Weights of a small masked image model.
Model: 24.3M parameters, 40-pixel images, encoder arch vit, encoder norm layernorm, encoder activation gelu, encoder layers 8, encoder width 512, decoder width 128, decoder layers 6.
Rows from block 3 of the decoder of a small masked image model, named by matrix and row number. Rows with one number belong to one neuron. Each number is 500 + 40 x the weight over its row's rms, rounded and kept within 0 to 999. All counts start at 0. Numbers have three digits each. After the name is the row's rms in percent of the matrix's.
Before each neuron's rows are labels from the 100 images, of 14976, where the neuron reaches its highest value: "responds to" is what is common among them; "place" is the part of the image that holds the peak. Only what is clearly more common there than usual is listed. The data: procedural textures in two colours, tilted and lit. In brackets: how many of the 100.
# fc1: MLP up (decoder.3.mlp.fc1.weight, 512x128), inputs 64-127
# fc2: MLP down (decoder.3.mlp.fc2.weight, 128x512, transposed), outputs 64-127

responds to: red (41); woven (25)
place: centre (42)
fc1.406 091:424532565529533553575562528529480474430472450470497503557544444460558451493525461491469518472527506479508482464550537459521502500515510465420543479459449477535528457534523528506485442582402517
fc2.406 097:521436403471466502425472493453501526607519489562535493481566604512494471447466528476456514514500537574511548508493474480515494503473467482554544472463539514446486573531528526440511522501561486

responds to: teal (54); ground colour: teal (28); plaid (27); pattern colour: teal (26)
place: top left (29)
fc1.18 094:519507518409487527496463512542469502411498589462512446492485455476536531492488527461451508515490489464490508466460445507442536521509485548550476497473439463498445457505561467507528482508497456
fc2.18 095:512524505576504468502476486438554500613462504473568457526594549471460522573520558448528543513504546529465508527526439512467499462481526470508508450472525558532542560458521514507426523549528487

responds to: teal (48); ground colour: teal (37)
place: top right (49); middle right (30)
fc1.158 086:570554496457500509540443541467418506585514500558459475481548484580457607464528444483487473454512556518546475477437391543446491496497550512521532492472557499551547505436516496445541499490492470
fc2.158 103:419509480564501481469496473505574516430499446406556499548451507469477461537442507481557590555491446470506513487541574486486535504553489482470499548532470527397491534550458513541490486419536492

responds to: crumpled (68); green (55); pattern colour: green (29); ground colour: green (26)
place: bottom right (41); bottom centre (31)
fc1.430 073:520527421504486509488506473436497468425471479533492540628511528477473541516468570478457520483456519504504476424539498494515556569520470565489501543509433437440451503548462554467484550535555480
fc2.430 092:480400579526544536467504567463508551545522498558523462554515474531495492470516467600481473509534537509460520455495492530500484503509523506469453481516451564538507499526532487439448479455462529

responds to: rings (39); spiral (29)
place: centre (60)
fc1.225 088:520556512537501530536528472485520512436485435493511449469507518514436501514463524459475532433445501496427444490550445589559505563553526513540520384492490472540464490470448511517524497589460498
fc2.225 096:472434444535506487472497516443562438574522467529510547556521503476484521439482520593518462526511576507539590480532549467501506423456535481486547543521475521504467536468468469486442532421530498

responds to: red (35); furry (28)
place: middle right (38)
fc1.23 108:545511446493534479452509542466541529512429466431461506466519530506548529458523567472504486499616535507467486523516591445520505408522474541475525505605411540548439474467512443501523509548545511
fc2.23 105:460487536504584482448486478510488486471489520499536467471556507506590534594488497509489484460515438504528416557485549463554507530498431455533462574521465475525536492540457474495519467500501544

responds to: red (43); rays (29); pattern colour: red (26)
place: top centre (34); top right (29)
fc1.351 120:460503511502536510516509522481501554422490534420490486511529515527481503527500582412462510542437458546474551514487467484510495428490503500468446535494475500508435440566479517514565409480514472
fc2.351 113:539420504500449486529443523503555528517524462478507472498513473519446573477483470515519490523516505484470520426524449513503564519552409525467500535591473453465533529475504451562538553531468535

responds to: teal (52); green (38); pattern colour: teal (37); pattern colour: green (30)
place: bottom right (32)
fc1.207 117:495523484451507434527465517541552506475506475459508461469525483551478519489464550452478541520524456511479525534505442460496544494499460457621480515503470468477508473490502553574498532479443508
fc2.207 107:439466524534498481509585469549392431547406495513545474463495508492470491448425551445512493489486564492570485544481514542476522475514456498436589467561467549512536492519514502502511531515514540

responds to: rings (30)
place: middle left (39)
fc1.460 117:474475548508468497554484508426533489428490566395477519499515450469488457492560521425510524442522479524501500486509530593540482502499471470562447458481506547449456502503511506562520480587487571
fc2.460 110:496464549511504550491459436449509508506534448517475503570502465527525546531510453462520571476443404477533436408507527530509486431427510446599446512469474453519477541540509481543479526495473500

responds to: cloudy (46)
place: top centre (40)
fc1.269 113:503460540504489495466500533465511539509455546529499420493543527531506528484538571435437558523473595505522465480511513462536458437483537484511539504569461538513422473526485547517534503511597511
fc2.269 118:519550584490551519495572441489505514517474540456435490574444487530491466500470463391563506548526534508494481511522505486475464459486514489506513517456518441551414454505427552514544448470474447

responds to: crumpled (72); white (41); pink (36)
place: bottom centre (33)
fc1.500 094:565458493513504544517490551568529498542462480525519490583506490530570496503506502490488433484565466458509441470572488530437473551580419541435541526500517481467475505464463483536486525494488432
fc2.500 099:441497440429464436414438569530501502452542513519507510460535535455516499533499577477465523564535501542511505445486471561539517438498510506488509493430430535531510541520554518512514467478516536

responds to: rings (44); spiral (32)
place: bottom centre (34)
fc1.410 105:461498538473487438613532490473474549521517443455499518590540560483479549512511571487507529512450536404455582520494510468466448532532576504506407496518578511463426489505507479541458521586537464
fc2.410 109:469478524512492546461526518460510472415452519507554541546470532460556504503466487499530468462439461487504454562502477446512473529525541548537440477461516446525408517523500562483592548494453445

responds to: white (39)
place: bottom left (34)
fc1.3 085:517548470475525494478447495579449438552467575481479513516443514523572479488458490508556485573522604517456495427461472532529461510502483533510455515544525523440397511527504453489497467474486539
fc2.3 095:494492525576552492583553484488518536393552516495490470586563461491458479537495513419510532434488457486572515479541537507463512465489515456502509490471490401497586497449593538529497502474521451

responds to: teal (37); furry (27)
place: bottom left (39)
fc1.418 127:500556449421461537512510491539493541465434505492468480494479514566477414501451554476511540464523530500519475468506477590530489513548468510565495476508503495507469524492496490552473562508484524
fc2.418 142:496441522512472500519440565541493519510460485492479474526532480527478503528457510590442482561512456477548546441526465501506566502497517539458460499434453521538556514419541442561529551480556563

responds to: white (37); plaid (33); checkered (30)
place: top centre (38); top right (25)
fc1.462 099:499498565496483494580475527486452428491438510510475427474483552521517465423557472497473504561400547501493476506450473539459470570530514517545460514491481438504536452533497631480461498518511525
fc2.462 089:554522462492542498493445501517547557454553543467489524441498435473576524556447597465419495474522502500503618496541542451527500467472515451504424472491560485485435480493634482462493452465508560

responds to: seen at a slant (98); fine scale (77)
place: bottom centre (39); bottom left (29)
fc1.315 112:509433531560557457483555557564512449532479540441443529498446423499529508485531480476527521523524494430517567560459544523484534459511522530556372549538464499438506478574446472520487464468521532
fc2.315 122:426518488436508449561562508487469477530488501531497520472525576502510554440480539559502541545496532482603507467532494429464560438536517508466484514491466506536476493470469460485462552426541476

responds to: rings (73); red (36)
place: middle right (45); middle left (38)
fc1.175 105:468506482412486477520444493493519547480449561399405460528528452490547482534559537474480510450489509512382525489462501615525431490500468473551386489508558504474533519557560544533508462507515520
fc2.175 102:523488505547509539469510454514529613564454470474506498510522488507503436472532454478515469520536494446541450408497532442435508468474429512522483478465505415492473544561471536445474518452438449

responds to: rays (82)
place: centre (59)
fc1.426 084:470520543433380509541581494479560550547506567440567450443498483560433534492517502474465488512452520516476507586504488512479482478469525422514529470475496505535523476545507494532442456422416487
fc2.426 094:573497435560551502441456508492503535500501489586412498420433538466563513444457425464516561501460467496502575456494530482497523568512476545489486486509474492459489460462587522442554518567588496

responds to: cloudy (39)
place: bottom right (42)
fc1.32 125:491608536488462557534499527483560469476563534514499524549477481490560567417547556452412538517489566552465489475497493490514502524486474563509481488497515457522495510499458505520504526523395524
fc2.32 128:492445536461465519449505491541485507532390476565500499489520481556513474582563533502495483486526544505516426470470514529473464516437458446555502521480459507493511464529521563486482520499502559

responds to: red (88); cloudy (58); pattern colour: red (45); ground colour: red (43)
place: bottom right (25)
fc1.413 084:493501453478530521513458586489555600544475395465482471514533504475557508499521516488491507521555468509472451505541517499479339484460554450502566481424485476573514515455494479522499506442555515
fc2.413 098:441490571446496544489541456529520392449513542518486450396536513517512507441447582516496457481460553482466527544493497480496508452555417562451477487481581457531463556497494527522587466488438531

responds to: rays (59)
place: top centre (35)
fc1.468 104:516557486472489520508527504453550526468468490475437541473490521465484451492574533434455512504463528435477554455452572476548477443523478552543550459520478464529516496539422526514519521564556491
fc2.468 101:463590510444536472605542484510517471530434532548517544497485453492468496471495494461537473496486594548523476598484549529474491503479518519494507420511488499522444477495486463483405440456451460

responds to: teal (47); ground colour: teal (27)
place: bottom right (33)
fc1.260 097:481535483433488586496432532523495576493492534473455538493537485477487547508548501507463481535540456513485547512469477524460538420477489436575460451512453510487559515462504517526501521484612520
fc2.260 098:526585455578557529525504491491441445503533498497515495480510501458538451460474410504583464532485484477457506548453491483487507540441532458484550490541502482572485532540518436493469513509451398

responds to: rays (54)
place: centre (53)
fc1.407 092:556443540510514536484544525481559557553509485497514547463454461488506516433428440472493540513534446384499590454521468484468546452496510480453456483515547521480456503519469422573442536468525420
fc2.407 113:502516416504537485483512490545519543454455504532461470468456514557506505527504533533431478465550453436498443491509519506488508496508477519544459497439464450516497458467583574471488504416468559

responds to: rays (81)
place: centre (61); middle left (29)
fc1.455 093:520485490490435483467509503535473508529537511500554487513432461572521558504463575502554513492475498534478491458532479509525474549515454445468473470531426509517481555433551445540497510462511571
fc2.455 103:510511510481538551553500547464586536458449456506509540488541506418521488522529419500460497521555480516538486465425523516491548486494568483502480590515564495505503472485462588524517531535591421

responds to: teal (70); ground colour: teal (41); pattern colour: teal (29); woven (26)
place: middle left (29)
fc1.242 084:543497484471473462476467461540482514477540543529546453573513460559518479512416475464520516539492538518437566491536479456454545503451468485533510481481511545452485512471511454475588462461441463
fc2.242 092:529511512544510504537460492448485534653472522556480464430487519487501454461554529483497443531495452476562450498498542491502495518524528489483522485467475478565542477481562497521455515501584421

responds to: seen at a slant (70); red (36); cloudy (30); pattern colour: red (25)
place: bottom right (46)
fc1.466 101:524539429496490470514533466502533503471449497500573474577518534507496488496496504464462520411541570511514463496498508496495421503567401513581517537422489471547461519511508570500437514543469521
fc2.466 107:461505499553488579517458527479512498509499518535520517540452513502476487370474502518538444548501555473515509488498503495536542477525464569453555487467445595514541504492520430488470589393458416

responds to: crumpled (73)
place: bottom right (38)
fc1.370 087:560563461470451549479501540563444532526505465504578385482413462552578523464580489498455485542438485491506446489513441545496494505560473494477494564492482521476499557544437428504509463484458478
fc2.370 100:408487475475486479489498479483514451480530563555455611527496503463499456517461536468514585478491529457518506389466507503480518507498535533509557483492499456521568514471582612492523517476587493

responds to: rings (50); spiral (42); red (40); teal (37)
place: bottom centre (64)
fc1.246 109:455468515542570498496514437551533487483531518415444541572443577554496497468527539479456541541468532473454505529534471513513467453483483489543514527527524517548461526484440510617528483588524482
fc2.246 099:539526370466521490453584517475458503514520538478499513448450533446560482487542486538496468505522571435531504482505524475528506515539551512432491467459470486457399583528437503459433480463521494

responds to: teal (75); pattern colour: teal (42); ground colour: teal (33)
place: top centre (38)
fc1.347 084:450573532430588529484513432470514445496514527522437422530503501516534464492576574538515486565455524491459523547461512470519534451446546509527479503474460511463501465457510482437496491517553435
fc2.347 087:563465474622476470555428454492532608496478560511531514514564468548467512518492537499521523449583476496496454475539485516483521451482545485453515470476485486516491513523476496456486561478438530

responds to: rays (32); rings (29); spiral (29)
place: bottom centre (43); bottom right (28)
fc1.171 091:511541560474490546438513477482585578479504518470567525561573508487546558488523526508493456469486499510467511465493529460434500524517499498507435464452503481491527525436468423480495575461525428
fc2.171 102:511493464508494474552491518473397437456527428505479442485466451478542480484446532479497582481603455546506534524468475533464530514527421500529609530487470568512466523528546522544473520512541570